{
  "model": "model that predicts nearness at each pixel",
  "dataset": "rendered solids tumbling over patterned floors",
  "train_examples": 48750,
  "image_size": 64,
  "crop_scale_min": 0.8,
  "horizontal_flip": false,
  "translate": 0.12,
  "output_stride": 8,
  "arch": "convnext_v2",
  "isotropic": false,
  "norm": "rmsnorm",
  "activation": "quick_gelu",
  "mlp_ratio": 2,
  "dropout": 0.05,
  "inner_norm": true,
  "moe": "soft",
  "num_experts": 8,
  "moe_every": 2,
  "expert_mlp_ratio": 1,
  "slots_per_expert": 1,
  "shared_expert": false,
  "patch_size": [4, 4],
  "conv_stem": false,
  "depths": [7, 7],
  "widths": [96, 192],
  "kernel_size": 7,
  "loss": "mse",
  "targets": "nearness",
  "residual_init": "scaled_by_depth",
  "optimizer": "soap",
  "beta2": 0.95,
  "lr": 0.0017,
  "beta1": 0.9,
  "shampoo_beta": 0.95,
  "eps": 1e-08,
  "precondition_frequency": 10,
  "max_precond_dim": 1024,
  "one_sided": true,
  "adamw_lr_other_params": 0.0023,
  "grad_clip": 5.0,
  "ema_decay": 0.999,
  "steps": 9400,
  "batch_size": 512,
  "epochs": 98.7,
  "lr_schedule": "constant",
  "warmup_steps": 470,
  "weight_decay": 0.1,
  "adamw_weight_decay_other_params": 0
}
Rows from block 6 of a small model that predicts nearness at each pixel, named by matrix and row number. Rows with one number belong to one neuron. Each number is 128 + 32 x the weight over its row's rms, rounded and kept within 0 to 255. All counts start at 0. After the name is the row's rms in percent of the matrix's.
After each neuron's rows are labels from the 100 images, of 14848, where the neuron reaches its highest value: "responds to" is what is common among them; "peak at" is the part of the image that holds the peak. Only what is clearly more common there than usual is listed. The data: rendered solids tumbling over patterned floors.
# fc1: MLP up (model.blocks.6.mlp.fc1.weight, 192x96), inputs 0-95
# fc2: MLP down (model.blocks.6.mlp.fc2.weight, 96x192, transposed), outputs 0-95

fc1.147 101 [116  54 113 143 107 104 170 151 114 111 117 146  99 127  69 142 178 155 123 158 152 129 121 148 150  79  72  87 153  98 148 128  99  96 129 161 114 151 149 139 156 117  99  81 103  82 134 126  82 208 180 126 128 100 176 164 116 161  69 159  85  93 189 116 156 111 107 151 176 131 103 151 113 132 146  98 111 157  92 132 158  84 100 108  51 191 100 156 110 125  92 125 107  99 144 160]
fc2.147 094 [139 178 144 255 108 130  66 124 120 115 142 148  88  58 126  82 180 175 151 124  97 102 144  76 104 128  82 103  25 162 141 140 138 120 102 154 135 181  70 153 139 153 151 174 137 124 116 109 132  93 158 103 132 130 114 135 133 138 150 145 175 129 141 104 153 135 140 110 161 154 117 120  95 145 111 124 149 173 128 124 151 119 141  89 134 149 140  98 156 107 122 110  87  84 109 123]
responds to: purple object
peak at: top right

fc1.119 110 [128 130 101 154  98 177 113 144 136 147  93 136  95 140 164 164 130 155 149 104  81 157  61 141  80 103  80 173  86 142 124 118 170 103 169  92 154  69 150 118 121 135 145  50  62  90 116  94 124  64 105 121 129 147 116 146 195 135  98 129 126 157 143  98 131  85 104 149 150 188  97  99 154 147 120 123 138 157 104  99  92 110 104 151 133 154  43 125 107 178 183 127 134 169  89 140]
fc2.119 108 [133  94 121  51 141 135 183 137 131 129  89 106 126  98 132  79 102 119  70 146 176 136 165 113 129  80 146  66 137 161 135  75 122 178 121 106 121 101 110  90 153 125 192 140 138 161  63  93 109 109 126 126  85 120 137 134  54  80 116 128 176 135 121 125 159 111 107 113 191 104  85 111 173 120 145 103 141  41 147 143 105 163 172 171  97 152 151 180 134 104 142 155  92 129 124 116]
responds to: red object
peak at: middle left; centre

fc1.49 103 [173 115 120 129 125 146 137 140 124 130 109 138 144 127 159 168 131 101 135 128 207 124 168 134 135 136 112 129 119 123  40 161 132 103 108 139 138 113 129 150 119 110 146 185  94 135 130 112  75  88  18  76 156  89 151  94 133  96 227 126 124 154  32 127 141 109 133 146 149 140 124  95 117  54 115  92 151 112 145 162 145 144  99 161 132 137 178  86 173 129 163 137 118 147 142 128]
fc2.49 097 [150 169 108   0 143  63 122 148 104 148 156 134 156 147 147 129 146 126 141 137 163 150 106 116 156  96 154 131 177 164 190 105 104 138  78 166 139 135 115 122 139 130 170 102 136 151 152 185 120 119 141  84  77 123 125 190 153 145 133  89 106 177 119 163 142  83 128  89 117  96 151 136 162  83 104 125 136 141 115  85 110 177 148 156 133  88 162 171 117 105 132 139 110 158 139 153]
responds to: purple object; light from behind the camera; its colour: purple
peak at: top right

fc1.16 098 [139 139 136 124 128 135 121  41 157 140  48 167  94 175 140 111 133 140 123 111 124 172 143 127 140 135  82 118 100  97 137  91 131 110 149 123 135 110 139 190 116 145 126 116 162 141 120  98 134 110 103 134 255 135 133 159 146 139 120 134  79 109 122 135 130 128 120 140 131 148  88 137 136  91 127 126 136 164 108 145 112 113 144 113 118 117 140 104 104 119  89 142 148 142 127  50]
fc2.16 083 [ 58 122 158 186 140  78 143 135 146 135 186 182 126  92 131 126 168 178 172 142 122 155 119 151 181 164 175 176 139 131 111  46 108  87 118 127 105 170 151 128 185 156  99 154 103 139 105 123 158  85 139 115 156 129 165  86 115 191 138 129 153 163 171 117 105 169 135 153 119 116 186 177  92 105 151 149 113 125  90 152 180 130 105 164 166 115 133 156 121 149 148 104 125 194  93 141]
responds to: count: one
peak at: bottom right

fc1.154 094 [ 91 124  90 132 165 111 113 151 144 143 137  99 145 152 128 113 152 106 150  80 115  81 127 213 172 115 111 148 133 136 112 114 149 115 117 128 157 163 112 137 132 171 104 131 111 108 144 170 124 216 122 137 120 102 114  95 133 108 168  79 102 111 145 187 128 126 116  99 151 149 109 155 129 121 155 121 155 134 183  77 124 151 147 154 169  85 108 147 116   0 142  74  97 106 151 135]
fc2.154 104 [119  67  95 163 119 139 100 121 102 110 109  65 174 122 107 121 255 125 131 145 156 110 139 124 139  82 125 117 146  79  83 121  84 103 132 110  66  84  87 111 155 103 129 111 105 139  98 137 138  83 135 132 113  89 159 131 181 122 127  97 171 145 166 157 118 187 122 118 198 103 197 136 146 117 103 133 106  90 103 170 144 143 135 150 117  88 157 122 145  91 147  84 112 128 124 166]
responds to: light from behind the scene
peak at: bottom centre

fc1.116 103 [146 105 111 131 118  72 125 155  95 184 130  99 120 119 155 116 126 139 190 137 119  98 100 150 169 111 109  88 132 114 141 114  79 122 105 145 149 123 161 123 111 165 116 165  92 115 123 134 166 122 108 105 156 120 116 128  81 131 134 108 182  23 114 130 199 131 158 200 142  70 134 138  47 142 135 158 123 141  92 124 119 138 162  94 112 121 156 154 176 144  83 107  69 131 204 190]
fc2.116 093 [100 169 117  70 128 120 208 129 123 134 134 140  88 129 142 107 200 139 177 145 115 110 130 138 167  93 151 133 129 104 107 188 140  57 109 124 124 149 174 170 141 129 110  89 132 113 115 162 115 109 159 172 150 156 123 135  78 169 110 150 101 111  71 109 133  96  70 182 126 121  85 121 128  99 114 178 100 134  80 125 114  98  87 159 162 157 108 137 139 137 195 133 168  39  80 115]
responds to: black object
peak at: top centre

fc1.164 099 [ 66 139 120 113 125 194 112 123  97 161 109 168 116 150 126  44 126 202 110 107 200 144  64 128 104 155  88 150 138 130 125 135 100 177  81 139 135 123 154  97 175 122 146 112  81 129 150 113 134  85 127 123 103 117 123 112 154 126 178 100 134  90 106  68 113 140  42 122 136 110 147 159 169 154 140 176 123 114  75 112  74 119 117 129 151 130  84 128  85 109  99 139 175 100 125  69]
fc2.164 104 [146 104 115 255 124 104 128 120 105 126 104 146 139  98 115 112  66 111 105 122 126 115  91 123 128 113 149 110 136 130 109 115 160 105 160 124 136 100 175  88 146 104 149 111 105 137  84  81 128 139 118 117 133 109 110 127 147 121  94 130  57 143 130  93  98 105 120 101  98 111 125 102  94  99  94 110 114 111 131 108 130 133 145  78 160 145 133 152 127 122 127 117 105  93 132 160]
responds to: light from behind the scene; black object
peak at: middle left

fc1.72 111 [152 149 123 155  43 123 138 138 104  99 122 132 146 137 125 133  99 183 141 150 124 160 130 144 138  86 133 104  82 122 114  89 130 140 172 127 140 112 225  80  87 116 130 204 158  88 171 126 170 125 109 134 146  91 113 124 113 105  85 164 127  95 122 128 127  39 109  55 141  55 123 152 137 109 134  88 117  88 115  94 116 109 122 154 129 124  95 177  67 129 141 146  92 151 187 151]
fc2.72 145 [108 115 124  62 136 123 200 123 115 136 132 100 124 157 117 127 255 144 121 153 127 121 127 113 156 124 114 122 137 121 124 157 178 134  99 118 132 133 173 154  90 142 130  97 144 142 136 121 114 120 125 132 125 140 135 166  94 142 143 137   0 113 132 136 143 142 102 125 123 126 124 119 100 127 138 128 118 103 107 131 124  87 117 151 136 128  81 131 137 121 137 166  94 136 148 102]
responds to: black object
peak at: middle right

fc1.117 116 [117  14 136 132 142 131 117 129 121  79 146 109 100 133  99 120 139 136 110 177  82 121 104 152 152 171 113  86 128  66 107 130 147  95 180 210 107 120 106 153  96  97 121 147 112 167 114  77  74 124  93 116 131 134 164 143 119 118  93 100 117 122  78 111 145  86  63 160 145 160 137  93 183  58 128 114 115 105 112 133 119 142 116 127 127 207 165  61 129 121 135 147 138 173 147 116]
fc2.117 104 [147 205 123  41 100 113  86  96 134 136 133 105 111 117 133 141 209 129  73 128 124 139 159 156 171 131 142  81 167 142 140  96 198  85 120 115  56 113 136  92  89 184 126 122 154 170  83 125 117  83 125 139 128 120 131 153 187  91 124 156 206 110 135 135 140 161 138 107 147 101  97 136  89 158 140 106 116 143 146 113 104 199 131 169 103 123 132 144 131 160  92 131  77  95 110 135]
responds to: red object
peak at: top right; top centre

fc1.81 099 [127 123 136 144 115 157 144 149 152 117 101 111  98 136 115 161 113  69 141  92 124 126 137 117 142 119 132 106  90 146 151 113 120 108 132 129 177  89 125 115 133 117 125  82 151 171 110 127  92 100  93 104 157 104 163 157 107   0  93 117 117  98 139 116 101 101 107 127 141 170 113 133 135 102 164 170 140 255 146 126 116 106 129 141 120 157  83 128 124 144 113  88 124 144 133  95]
fc2.81 128 [109 114 132 136 167 118 121 153 159  82 110 136 126 112 176 116 157  96 137 152 138 120  82 137  80 127 120 120 139  93 147 148  74 121  98 134 113 128 185 143  91 103 105  93 132 127 121  93  81 135 138 110 128 122 150  81  69 161  96 131 255 104 163 152  88 126  75 115 113 168  69 109 141 107 115 116 155  98 154 148 181 140 145  84 150 123  86 114  78  96 118 140 150 121  94 120]
responds to: red object; count: four
peak at: middle left

fc1.12 120 [135 132 139 190  94 219 141  95 127 138  73  87 140 127 155 146 141  88 129 174 168 183  95 196  92 125 190 155 132 112 137  71 181  73 146 114 161 135 168 156 103  89 178 143 168 113 108 141 138 137 128 121 121  84 148 123 110 130 111 132  98 147 116 162 124  77 140  71 153 166  79 164  89 169 147  85 129 134 160 123 119 137 127 197 136 158 109 164 125 131 123 120 152 185 100 151]
fc2.12 118 [ 98 150  95   6 173 127 131 128 131 163 172  78 142  93  92  87 246 178 119 104 109 122 137 137 139 131 152 139  63 121 125 186 153 122 182 112  99  97 121 132 130 151 147 101 131 128  83  85 145 105 195 119  77  89 146 142 179 121 131 104 142 126 112 149 109 144 146 137 134 166 152 147 160 113 133 127 151  89 135  96 108 135 155 147 151 146 112 118 142 134 126 163 132 186 119 170]
responds to: light from behind the scene; black object
peak at: centre; middle left

fc1.11 103 [147 145 149 147 115 134 129 133 148  96 116 107 113 146 116 146 127 144 102  96  27 133 158  99 147  78 157 105 131 179  87 107 180  39  89 141 152 183 141 136  92 133 131 134 146 149 166 122 165 137  99 126 129  89 148 106 142 122 175 144 105  86 142 132  78  25 128 109 126 148 128 126 163  78 115  91 141 122 149  72 107 140  96 133 126 141  89 168  86 137 148  95 213 158 168 117]
fc2.11 103 [ 80 128 110   0 167 118 136 175 132 143 127  88 136 172 116 170 178 137 119 129  89 128 141 158 103 133 142 126  92 175 126 182 115 152 153 109 136 110 122 130  87 144 173 149 133 145 101 154 126 133 124 131 140 151 151  83 137 116 109 148 166 144  99 129 127  89 129 118 124 152 101 168 146 119 121 125 142 123 124 124 173 101 127 111  99 139 145 139 117 175 131 192  97 185 178 141]
responds to: red object
peak at: top centre

fc1.98 105 [108 105 206  93 132  81 128 147 177  69 124 109 154 167 104 109 136 141  39 130 109  96 126 132 143 135 114 112 125 105 123 113 115  74 138 145 158 119 108 111 101  91 154 127 116 119 146 153 137  98 142 127  86  86 152 160 125 148 146 144  24 166 166  77  79 111 132 103 140 135 104  74  82 110 103  86 220 137 136  85  87 123 129 113  74 140 118  92 111  85 104 158 161 148 109 135]
fc2.98 105 [101  96  84  28 125 100  87 134 117 120 106 114 145  83  89 150 206 124 124 117 122  72 134 176 119 114 154 123 161 145 112  57 255  83  78  80  78 181 143  99 105 117 137 118 130 154 142 131 117 160 118 117 153 170 147 156 162 140 124 166 164 154 142 139 124 169 109 100 190 136 136 127 173 156 147 121 124 115 125 150 158 148 124 134 126 152 158 124 123 135 132 116 114 157 146 119]
responds to: brown object
peak at: top centre; top right